config.toml
train_examples = 39062
gain_aug_db = 10
time_shift_ms = 50
win_length = 400
encoder_fused_qkv = true
encoder_qk_norm = false
text_encoder_bias = "qkv"
text_encoder_parallel_block = false
text_encoder_shared_expert = true
muon_scale = "spectral"
Rows from block 3 of the text encoder of a small contrastive audio-text model, named by matrix and row number. Rows with one number within an expert belong to one neuron, the router's apart. Each number is 50 + 12 x the weight over its row's rms, rounded and kept within 0 to 99. All counts start at 0.
After each expert's rows are labels from the 100 texts, of 14848, where the router gives the expert most weight on average: "tokens" is the input token at the peak. Only what is clearly more common there than usual is listed. The data: songs of 200 made-up bird species, synthesised, often over outdoor noise. In brackets: how many of the 100, against the usual share in percent.
# router: slot weights (text_encoder.blocks.3.mlp.router.weight, 32x256, trained with AdamW), inputs 86-171
# up: expert up (text_encoder.blocks.3.mlp.up, 16x128x256), inputs 86-171
# down: expert down (text_encoder.blocks.3.mlp.down, 16x256x128, transposed), outputs 86-171

# expert 14
router.28:58 59 75 38 51 52 50 36 54 44 32 50 61 44 48 56 63 37 58 42 40 31 42 55 32 61 68 45 49 47 51 50 46 43 41 53 45 59 36 43 61 70 45 41 42 51 46 47 40 40 61 54 58 23 45 61 46 49 60 47 53 33 47 63 33 44 53 64 54 76 48 65 48 51 52 13 52 44 40 27 65 57 30 49 62 37
router.29:66 64 66 43 38 52 51 27 60 58 40 47 62 49 59 53 77 49 34 45 47 22 54 59 22 80 54 41 45 49 58 40 56 39 32 61 40 46 51 65 52 73 41 43 40 54 44 42 58 47 62 50 51 33 48 53 47 52 66 46 57 33 35 68 40 60 48 53 50 56 49 61 51 58 57 25 53 55 46 29 53 52 43 59 52 51
up.1:49 50 50 39 54 43 54 38 73 63 72 57 42 61 22 39 47 59 52 51 31 42 59 45 50 29 57 66 42 39 58 52 38 38 59 50 61 34 35 43 73 50 45 68 52 68 40 38 50 56 61 60 55 49 36 49 54 41 27 49 57 76 62 32 51 43 47 55 50 38 60 75 47 57 26 65 50 66 33 50 60 63 51 70 59 47
down.1:42 28 46 49 65 73 55 39 46 64 60 62 56 52 49 72 36 35 79 40 43 52 49 62 58 37 39 47 56 49 62 54 63 49 50 46 57 35 40 66 36 45 45 38 57 68 64 30 53 57 39 67 39 58 40 36 28 44 49 58 65 43 29 37 72 47 34 64 46 61 45 60 66 43 53 58 46 59 53 32 45 47 40 52 63 47
up.2:73 37 66 46 35 49 60 45 75 51 46 49 67 48 36 42 45 63 40 27 57 38 57 23 56 71 57 39 55 48 50 51 30 68 53 56 59 55 44 54 59 51 53 57 48 33 52 34 38 40 48 55 60 59 64 45 52 53 51 50 36 44 64 52 40 53 72 55 54 36 56 71 56 44 58 59 43 25 60 53 33 37 55 42 58 48
down.2:39 50 58 55 52 43 45 59 49 67 45 34 38 49 76 63 63 57 35 52 49 60 38 54 48 37 36 57 63 64 44 69 35 56 54 55 32 73 41 52 34 39 41 34 55 73 52 35 43 31 41 36 70 45 54 68 44 29 30 47 33 63 35 43 48 49 52 60 26 36 41 47 42 52 56 28 64 51 59 49 65 53 16 54 56 58
up.3:50 50 56 76 46 55 60 51 24 49 43 55 39 65 33 74 71 47 74 62 36 46 46 70 46 63 50 37 55 57 49 53 56 56 61 52 60 49 39 47 41 58 48 53 55 47 56 63 49 38 39 53 53 43 52 35 40 51 63 56 45 36 58 38 43 61 55 57 43 65 37 66 46 47 44 53 43 50 61 50 33 41 50 61 61 36
down.3:66 47 53 60 53 67 39 54 63 57 43 43 40 43 53 27 66 60 47 26 38 57 74 73 65 49 39 31 58 36 45 25 64 59 51 47 35 46 42 52 60 48 47 62 70 69 36 47 71 39 60 38 47 59 50 69 67 41 33 60 44 62 63 38 36 44 32 62 95 65 59 47 48 74 74 48 43 43 35 55 32 46 35 59 43 52
tokens: "3" (33 vs 1.9); "2" (29 vs 2.2); "1" (8 vs 2.7); "upsweep" (7 vs 1.8)

# expert 7
router.14:54 50 54 33 41 59 37 60 55 32 66 55 68 47 52 43 42 60 42 39 39 40 54 43 36 63 42 55 51 26 66 34 40 48 44 53 57 44 46 65 69 53 40 53 40 25 49 52 53 60 64 50 46 57 45 37 47 63 46 43 64 32 51 43 47 44 50 55 48 38 47 39 61 55 46 28 41 38 35 56 64 59 50 51 51 56
router.15:69 32 50 38 33 55 50 61 50 36 39 66 54 44 47 57 61 48 55 42 43 50 48 35 38 62 30 54 47 39 61 36 51 42 47 63 64 41 40 48 99 46 49 68 70 52 60 62 56 55 63 43 57 55 40 43 50 71 50 27 56 22 46 54 54 63 56 61 57 66 53 34 68 67 57 50 59 53 44 51 53 59 49 53 32 54
up.1:43 58 54 31 48 68 64 46 33 33 48 49 45 65 71 40 36 42 69 43 62 55 49 29 65 52 40 50 51 26 50 53 41 51 48 39 51 28 37 61 40 23 66 51 66 54 43 44 63 49 67 29 47 37 38 45 67 56 63 60 38 56 54 39 65 50 48 46 30 25 45 51 60 41 31 47 56 76 62 45 33 20 43 59 51 73
down.1:49 49 45 55 61 62 52 39 37 44 71 47 40 55 50 44 54 50 59 57 34 47 33 35 40 44 46 76 48 46 65 39 47 45 33 70 40 38 66 64 51 39 55 47 26 66 32 34 36 56 57 20 64 47 65 52 53 50 70 27 52 35 40 61 45 42 46 59 54 53 47 51 49 43 56 66 66 53 68 53 54 34 39 55 59 63
up.2:33 62 26 56 53 77 44 59 47 55 63 62 44 71 51 64 69 49 21 41 48 49 56 57 52 64 37 55 44 52 51 56 65 42 46 66 66 43 49 50 50 35 46 57 46 61 49 74 57 47 53 67 51 62 22 33 37 55 49 39 39 43 54 56 50 43 67 53 45 58 45 48 26 58 48 60 73 50 36 33 57 23 49 54 58 73
down.2:66 53 53 67 49 44 50 38 63 53 36 50 43 47 55 52 47 30 38 46 46 50 42 53 57 57 60 57 43 68 62 54 42 45 44 44 52 39 42 32 35 61 48 42 78 55 47 38 49 26 52 39 59 49 37 46 46 57 50 50 54 54 58 50 49 77 63 39 43 22 54 44 58 54 24 39 38 92 48 49 39 50 61 29 46 42
up.3:47 53 58 28 40 46 46 48 70 41 47 71 49 28 72 70 49 40 51 51 51 55 30 18 56 58 23 48 78 71 44 50 52 47 48 64 56 37 37 57 61 46 56 64 34 59 63 56 65 50 51 35 44 50 60 68 34 66 59 52 64 37 31 46 51 38 60 39 44 45 30 30 55 46 35 46 62 54 55 50 46 43 62 54 56 44
down.3:75 37 54 51 65 68 55 61 40 41 48 46 36 67 35 44 61 48 64 54 56 37 48 67 49 78 43 42 46 53 66 62 36 26 43 49 47 63 63 57 25 59 40 51 68 31 50 44 50 69 50 38 53 48 48 59 42 53 49 38 43 47 55 60 57 52 44 90 27 53 58 60 56 42 61 49 34 49 33 45 39 27 71 54 44 65
tokens: "upsweep" (56 vs 1.8); "arch" (25 vs 1.3); "4" (15 vs 1.9)

# expert 4
router.8:43 50 59 35 66 47 51 47 68 44 52 49 75 51 55 50 66 53 43 41 37 53 39 35 40 53 40 60 47 18 50 52 35 48 49 62 45 52 24 47 76 66 68 58 45 30 51 46 52 58 47 52 79 55 42 62 48 50 64 55 54 42 45 41 50 41 62 31 47 40 51 31 71 73 45 46 57 50 64 54 69 54 53 57 73 42
router.9:50 47 44 42 65 47 63 39 68 52 58 56 65 53 50 60 56 61 50 48 44 61 35 32 42 47 27 67 64 41 49 34 34 42 45 62 36 42 40 35 52 61 67 54 40 20 51 48 47 59 54 44 57 63 51 72 35 42 59 48 41 55 37 45 56 54 49 29 51 49 46 32 56 66 40 29 54 52 74 43 59 51 60 72 51 32
up.1:69 48 64 55 41 65 35 62 79 42 62 30 57 36 55 40 59 42 32 37 42 55 53 57 45 66 49 50 42 24 51 49 40 60 49 45 35 22 42 60 54 49 65 34 70 73 48 47 67 55 53 31 60 44 65 40 79 52 59 41 45 16 45 69 41 40 50 55 50 46 54 55 28 66 45 40 54 58 34 45 55 62 67 41 49 45
down.1:67 47 46 21 53 31 46 59 50 38 45 69 35 57 59 20 82 40 42 48 49 62 64 38 40 43 50 48 54 67 49 60 23 47 52 35 50 55 69 49 36 49 61 37 69 51 68 38 60 57 76 34 45 43 49 52 51 33 53 39 65 64 44 79 47 57 71 47 53 57 69 65 47 51 40 59 51 57 63 44 57 50 64 53 42 43
up.2:55 64 70 58 45 50 36 54 35 51 64 40 46 55 54 37 38 60 52 49 53 29 55 46 53 64 57 41 36 56 67 47 42 61 19 57 58 72 44 58 53 78 35 50 46 55 56 46 47 50 60 56 40 31 60 47 42 46 43 46 44 61 29 50 63 36 52 28 48 18 69 48 51 56 49 49 52 51 51 55 51 57 27 59 57 68
down.2:64 36 23 45 58 57 41 58 54 55 51 51 80 44 15 48 55 59 56 51 44 38 56 38 55 62 68 48 41 72 54 74 58 65 69 66 44 45 47 70 57 24 50 67 56 46 72 48 71 45 26 55 54 57 49 37 57 51 45 54 46 48 52 40 32 39 51 55 33 61 40 40 36 33 31 52 42 45 52 44 64 51 45 54 45 42
up.3:70 61 61 32 31 54 47 47 46 56 52 36 77 34 39 57 42 33 71 58 54 45 61 59 24 42 45 31 56 38 50 52 44 27 63 57 65 62 27 70 63 64 40 42 55 49 48 77 41 69 34 50 56 33 55 65 62 60 54 65 52 39 73 51 49 65 56 42 49 37 56 48 47 76 49 35 47 67 40 47 30 56 57 50 60 40
down.3:29 53 58 66 47 39 49 65 49 62 54 56 48 66 36 40 37 59 32 59 38 57 57 50 79 53 67 22 47 43 45 59 61 33 55 49 48 43 69 55 31 54 59 60 58 52 32 71 50 54 39 56 61 44 70 34 34 50 48 47 31 59 37 48 50 44 48 60 63 42 55 66 44 58 62 40 51 52 51 56 23 48 50 48 56 45
tokens: "steady" (79 vs 1.9); "2" (11 vs 2.2); "3" (10 vs 1.9)

# expert 9
router.18:49 35 59 43 64 32 55 57 43 59 52 49 63 46 48 46 82 54 61 59 47 44 41 25 51 45 43 51 51 37 51 38 30 51 64 51 40 38 33 57 73 84 63 57 44 48 53 52 57 73 28 53 60 52 57 59 53 53 82 40 68 53 34 42 52 56 61 45 62 52 56 36 74 64 43 49 45 57 52 65 85 53 51 62 59 62
router.19:50 38 49 37 64 30 54 52 38 60 56 50 61 45 47 48 76 43 58 56 38 26 35 31 55 58 43 49 45 31 46 28 35 43 59 54 44 39 19 62 76 82 61 52 59 56 46 39 56 76 42 49 55 55 53 64 61 45 78 37 77 46 38 44 49 59 57 48 66 50 48 29 69 68 47 56 45 61 44 53 75 64 66 60 62 68
up.1:54 60 61 18 47 48 68 43 53 32 30 51 53 47 39 50 52 56 57 74 18 49 57 40 52 53 49 59 69 33 47 54 57 67 63 40 42 47 49 48 64 72 41 58 46 45 44 42 56 51 59 60 70 82 62 30 56 54 34 49 30 35 48 50 37 38 49 62 54 43 60 60 54 50 64 43 58 21 56 51 55 51 43 57 48 67
down.1:39 57 57 42 45 59 49 39 50 51 52 45 37 44 53 71 70 59 38 52 41 58 39 58 51 45 45 43 40 44 48 55 73 37 58 55 65 63 63 47 44 51 36 54 51 47 47 59 52 57 53 53 52 64 57 53 35 59 47 49 45 43 54 39 61 34 51 68 73 34 48 44 66 70 44 50 55 47 58 53 43 52 44 66 49 38
up.2:56 47 68 24 44 35 49 43 49 45 37 46 44 32 67 28 24 63 55 58 55 34 54 54 52 59 40 52 60 71 59 48 60 52 43 43 48 66 25 31 59 52 51 47 49 57 58 31 50 61 39 49 49 48 66 37 52 57 62 45 36 61 32 53 43 31 40 47 43 57 45 37 75 37 60 46 38 23 37 37 44 41 67 37 68 59
down.2:40 56 40 70 50 64 57 33 42 55 31 42 29 60 44 82 55 56 62 62 43 59 50 34 34 54 40 46 38 66 57 57 39 37 56 43 67 46 32 31 43 60 59 40 38 55 74 53 36 56 47 34 47 49 46 34 55 41 62 60 49 36 57 34 48 48 39 60 45 40 63 49 36 58 39 79 71 68 44 46 38 22 47 50 62 54
up.3:79 57 41 51 36 59 64 44 19 51 39 57 66 44 66 47 53 41 54 22 56 27 49 45 64 72 57 38 72 44 37 41 85 49 67 53 59 64 07 37 32 57 51 46 26 55 66 45 53 62 52 42 47 57 21 67 31 76 65 53 49 44 46 44 54 50 41 44 45 49 41 64 53 56 43 41 37 41 54 54 70 32 54 52 65 53
down.3:48 40 30 63 65 56 59 54 42 50 43 43 50 43 35 51 50 55 52 46 54 57 53 41 63 83 36 01 57 49 59 51 52 49 56 49 45 46 43 52 23 57 60 54 58 49 50 22 50 27 36 48 33 43 77 34 25 35 50 39 39 57 45 57 76 50 41 63 28 58 38 46 46 67 42 52 68 64 66 36 14 35 41 57 49 62
tokens: "7" (34 vs 0.7); "5" (33 vs 2); "6" (29 vs 1.3)

# expert 12
router.24:49 57 46 61 56 45 56 53 54 53 55 48 56 32 53 56 56 57 58 55 57 59 36 37 68 63 49 58 39 54 55 46 42 39 32 57 45 60 54 57 56 56 56 27 62 36 51 21 38 44 43 55 25 38 62 50 27 37 57 64 52 57 33 54 64 57 35 57 45 48 40 23 52 39 71 53 40 42 64 52 60 70 45 49 61 72
router.25:33 49 35 55 50 49 58 53 55 56 49 50 53 32 59 52 66 48 56 64 47 65 38 40 62 64 51 65 46 61 58 52 46 36 27 55 36 65 44 58 53 41 69 31 44 50 38 33 40 40 57 59 34 41 65 42 28 53 65 48 63 59 38 47 55 54 28 48 63 57 36 35 42 41 70 63 51 27 63 55 59 64 60 51 48 58
up.1:43 44 41 34 50 50 47 71 38 59 48 49 54 57 51 51 49 27 39 39 41 54 65 63 45 39 37 53 26 40 64 54 61 42 47 38 43 72 61 55 48 19 43 46 47 39 51 70 53 37 58 52 44 39 53 44 66 51 28 52 34 42 38 39 41 44 57 57 40 66 59 62 51 48 49 44 44 60 67 37 65 35 54 23 48 50
down.1:37 40 42 44 63 64 49 53 35 50 57 53 52 45 59 47 42 53 33 67 43 58 57 59 52 40 54 70 54 51 58 38 67 46 54 36 48 60 68 52 43 56 39 44 50 63 47 26 41 35 37 65 44 53 69 27 37 50 57 63 46 79 62 58 55 39 54 69 51 50 39 42 53 63 51 44 47 42 47 34 60 62 63 44 34 51
up.2:27 63 55 37 43 51 63 42 59 52 62 42 59 27 59 50 41 34 30 57 64 52 40 68 53 30 69 79 46 36 65 48 57 45 45 63 52 57 43 35 48 37 61 76 44 42 64 34 60 35 41 56 51 50 38 57 53 40 43 51 49 37 35 42 40 63 58 47 77 64 41 59 49 23 44 36 41 50 60 55 54 44 67 52 32 39
down.2:51 58 53 58 29 50 52 60 67 41 27 53 75 66 61 42 54 57 67 28 61 39 47 44 63 27 58 78 64 53 51 70 65 25 54 59 58 38 44 46 46 50 38 32 50 43 36 41 62 65 51 61 45 66 68 53 62 32 64 36 79 44 65 41 31 62 46 42 69 33 35 61 32 23 44 50 40 31 52 47 43 42 22 39 67 38
up.3:36 60 24 61 41 39 49 62 42 51 49 47 59 36 42 54 45 32 43 13 47 53 50 49 52 59 60 68 22 70 51 58 53 37 42 48 24 53 45 48 31 57 46 36 52 43 62 48 47 64 53 54 63 49 16 65 29 61 65 58 61 38 47 52 53 47 34 53 67 49 48 49 61 47 45 39 61 52 38 26 36 37 39 35 58 67
down.3:57 33 38 25 62 31 35 50 51 49 62 39 54 30 37 56 56 41 54 68 51 40 50 75 47 62 56 52 51 50 54 47 59 57 53 47 40 45 42 51 37 56 52 56 54 59 48 32 59 43 43 49 39 32 38 43 56 58 32 67 60 46 56 34 50 38 41 56 63 61 77 44 55 58 46 52 55 50 35 57 41 58 76 51 45 40
tokens: "<end>" (28 vs 6.7); "dip" (21 vs 1.2); "1" (16 vs 2.7); "buzz" (7 vs 1.3)

# expert 3
router.6:40 38 38 40 16 47 59 36 60 32 40 62 74 41 58 63 61 67 65 79 53 29 53 43 39 55 51 36 70 37 62 57 63 57 40 53 54 55 38 45 64 66 56 69 40 36 52 45 32 50 61 66 41 60 45 52 15 34 65 67 48 40 48 67 59 57 35 48 45 52 62 63 56 61 56 56 49 61 56 46 71 47 68 69 44 45
router.7:38 45 30 59 44 34 49 55 54 39 48 36 64 38 42 57 65 60 74 62 61 56 53 61 53 71 46 43 54 40 66 45 54 42 46 63 34 48 39 51 66 51 61 56 41 41 32 35 40 54 57 67 57 61 43 50 37 46 57 49 60 27 37 40 70 48 26 45 47 55 60 60 59 58 54 56 33 42 73 34 51 59 52 65 42 36
up.1:49 55 36 67 42 59 50 55 66 41 60 65 37 71 42 39 35 54 48 52 37 43 47 29 34 59 40 58 42 58 65 46 72 40 46 54 68 59 49 40 42 56 58 27 66 55 57 39 38 57 50 51 42 46 40 80 61 59 46 53 54 47 35 61 46 53 44 45 55 40 55 69 48 66 56 49 51 52 54 35 52 51 38 52 59 63
down.1:58 49 56 45 32 61 62 38 57 45 54 53 65 55 34 53 49 25 35 45 52 62 50 35 52 58 79 24 45 59 54 57 44 43 45 60 48 69 47 50 43 49 63 38 24 53 54 38 52 42 62 56 42 59 65 46 47 34 58 30 44 61 47 62 41 64 23 48 37 59 43 45 49 30 62 39 60 52 44 48 69 66 37 50 46 52
up.2:53 56 60 44 69 26 71 69 31 61 50 36 59 52 53 48 41 41 60 53 34 48 41 44 62 64 31 37 23 31 34 29 34 33 60 44 40 58 30 54 54 64 47 41 54 43 48 64 32 53 52 56 31 34 54 41 58 52 37 52 73 56 36 53 56 50 53 43 51 51 48 61 43 53 66 34 65 32 43 49 33 55 47 50 38 36
down.2:57 58 56 48 51 69 42 31 47 49 28 54 51 70 74 59 40 41 48 40 50 57 51 52 43 43 55 55 59 33 37 61 73 64 55 29 60 48 21 32 27 69 62 55 55 28 62 37 49 43 35 46 61 63 27 48 34 54 42 54 43 54 55 51 56 72 53 48 51 66 51 61 41 45 62 45 50 58 36 56 55 50 38 36 64 37
up.3:51 49 45 67 55 52 50 70 85 33 27 57 40 33 64 76 54 57 42 36 60 55 67 41 30 29 49 47 40 39 49 51 55 26 58 57 61 68 54 63 48 53 59 53 44 50 58 73 50 61 38 53 56 38 54 38 42 55 53 35 38 63 57 34 47 42 42 59 34 29 42 69 36 45 44 40 51 44 59 69 49 57 50 34 54 39
down.3:50 54 51 60 32 66 56 69 56 26 31 35 52 37 49 27 43 43 48 41 44 53 53 63 72 61 70 21 53 44 42 74 52 54 51 45 48 38 50 60 50 43 47 53 59 46 57 64 44 48 41 65 26 52 51 26 50 36 59 40 53 70 28 42 42 43 40 50 41 60 39 52 38 52 45 82 61 28 63 31 49 39 65 45 55 61
tokens: "harsh" (43 vs 1.4); "note" (30 vs 1.4); "steady" (21 vs 1.9)

# expert 15
router.30:46 52 67 64 54 58 43 55 42 32 44 39 42 60 26 61 50 46 52 52 53 43 30 63 55 58 55 54 62 48 65 55 62 57 41 66 47 31 55 67 46 55 33 47 40 64 43 46 33 40 71 45 46 47 59 65 17 58 58 46 45 38 51 82 63 42 51 44 55 65 38 27 32 61 49 50 59 59 44 40 58 54 73 76 45 42
router.31:31 45 49 64 52 54 45 42 35 32 34 44 42 50 45 55 50 44 47 39 53 60 37 56 54 36 71 45 60 39 50 57 64 45 44 54 39 26 62 56 41 55 34 41 36 66 40 42 47 39 73 47 44 43 58 81 28 54 66 49 59 46 62 84 53 36 51 37 52 62 30 47 41 61 52 52 52 52 48 47 44 33 52 53 53 36
up.1:53 38 49 28 50 43 51 57 42 57 37 68 44 64 26 41 67 34 41 57 48 72 49 47 40 18 45 47 45 30 51 48 46 45 53 55 39 41 53 89 41 32 30 55 37 56 49 51 46 44 46 41 57 46 50 77 46 58 54 62 54 66 28 47 35 35 53 57 52 50 50 49 58 43 30 49 46 75 48 55 50 53 44 42 57 44
down.1:40 38 51 34 52 60 49 49 58 53 58 67 72 37 68 63 56 60 31 67 70 50 48 56 52 47 61 44 47 34 44 42 78 65 59 18 62 36 72 63 37 64 55 43 50 46 60 38 54 54 46 66 61 46 68 35 47 36 53 61 53 46 51 49 48 44 22 51 49 37 61 57 48 52 72 33 55 58 27 42 31 58 36 33 28 48
up.2:46 68 46 52 59 47 53 34 64 32 62 39 54 46 52 64 50 63 52 50 48 33 54 30 60 73 63 60 61 17 41 45 31 64 47 46 51 50 46 53 72 56 69 50 53 64 64 57 62 60 52 65 47 31 49 21 56 43 40 58 20 48 48 44 42 61 46 59 57 70 55 38 42 44 63 48 48 48 59 53 40 58 37 73 33 67
down.2:41 66 60 66 50 64 67 49 32 61 52 53 34 53 39 41 73 57 68 42 41 33 55 49 62 63 31 68 52 48 59 52 64 58 33 68 42 43 39 52 56 44 48 35 52 54 46 39 52 67 46 27 76 50 39 39 59 29 49 74 36 45 55 59 56 73 66 52 48 42 63 37 42 35 45 43 27 60 53 45 52 44 56 65 67 58
up.3:38 55 51 67 47 59 64 47 56 57 51 58 48 44 61 41 57 40 76 27 31 46 52 46 55 70 49 70 53 60 40 45 53 72 49 51 52 43 33 35 43 65 45 55 47 60 45 22 31 67 56 62 56 33 33 47 51 35 51 35 67 51 42 49 55 42 50 30 44 38 51 48 52 39 41 37 34 36 33 57 59 60 61 35 55 59
down.3:65 82 47 74 58 68 46 74 51 54 33 27 50 61 39 55 65 49 53 59 57 73 50 52 50 52 60 37 56 31 55 44 52 66 63 68 39 64 46 47 60 39 44 34 45 57 55 51 56 46 56 68 39 50 37 36 32 47 59 48 60 55 38 51 70 50 54 47 61 32 58 63 59 61 52 57 46 49 48 51 52 48 36 51 40 60
tokens: "note" (44 vs 1.4); "harsh" (19 vs 1.4); "warble" (9 vs 1.3); "9" (8 vs 0.1)

# expert 1
router.2:52 36 62 13 59 36 48 38 62 31 62 63 64 40 60 67 67 53 46 44 47 43 36 37 70 63 60 63 49 46 53 48 41 56 54 57 51 42 29 63 61 67 50 57 40 44 50 19 57 59 65 52 65 52 58 66 35 42 74 62 67 46 56 59 55 56 54 42 58 44 31 49 67 56 45 45 43 45 45 49 78 60 64 68 70 45
router.3:53 44 60 32 54 23 47 35 74 34 59 58 63 52 55 56 55 54 49 39 60 47 51 31 55 56 39 58 52 34 49 36 36 44 60 58 50 44 43 58 71 72 56 51 46 51 29 16 56 57 64 63 56 49 31 58 36 44 60 52 51 56 53 55 49 56 51 40 44 49 45 36 66 54 32 41 46 56 47 41 97 62 54 48 61 47
up.1:34 54 43 26 53 36 58 48 45 45 38 42 37 38 70 36 50 43 33 43 52 58 40 65 42 68 52 56 61 62 50 47 54 43 49 43 44 54 64 55 32 59 56 33 45 68 54 36 50 55 57 53 56 53 45 71 56 47 35 24 53 48 46 66 64 51 37 50 52 56 69 42 39 68 58 50 53 58 57 66 39 30 31 58 33 40
down.1:50 40 42 48 76 50 54 51 31 64 43 57 30 56 29 62 39 33 61 57 48 49 53 44 45 52 38 52 55 53 54 42 52 42 51 36 41 46 49 46 57 44 53 57 69 63 61 43 49 53 28 39 70 45 66 56 51 25 60 41 34 42 30 61 57 58 49 67 45 56 60 42 28 62 57 38 50 18 72 65 61 71 50 48 45 51
up.2:46 43 61 43 70 57 51 56 41 49 52 56 43 30 65 41 50 61 31 45 29 52 38 47 43 57 55 36 40 40 55 29 38 66 54 42 51 40 50 63 56 59 52 46 60 46 54 40 54 57 49 53 52 61 51 68 66 51 48 31 59 35 54 42 43 42 56 60 61 47 51 37 64 72 73 29 38 37 21 60 71 56 57 53 71 44
down.2:37 27 41 22 47 45 49 50 54 59 28 68 52 24 53 63 49 43 57 33 46 25 38 51 47 49 47 31 39 49 49 50 23 45 40 31 47 71 54 68 54 37 46 34 51 47 67 41 45 46 64 56 59 46 70 48 56 50 55 59 33 38 59 37 26 42 43 46 57 72 20 37 35 61 50 38 44 43 48 51 73 70 56 73 57 41
up.3:48 58 69 43 50 53 56 63 57 64 26 60 27 49 55 76 42 40 52 54 52 54 62 41 56 47 68 64 52 73 69 60 71 42 34 54 64 62 57 75 51 68 46 52 57 35 69 52 50 36 39 63 46 62 60 75 59 60 31 58 54 50 51 78 56 61 49 52 38 52 52 56 33 25 41 45 59 45 59 59 46 65 37 37 45 40
down.3:55 55 43 49 65 23 64 35 36 45 55 53 48 52 54 63 61 47 41 59 57 59 65 53 36 53 60 51 57 43 36 53 58 40 62 63 43 51 53 35 60 42 53 51 35 41 48 63 64 11 63 54 11 74 43 61 65 54 52 60 46 41 67 34 48 57 57 53 75 46 40 58 40 59 29 52 54 55 51 50 45 43 53 16 56 58
tokens: "3" (18 vs 1.9); "2" (10 vs 2.2)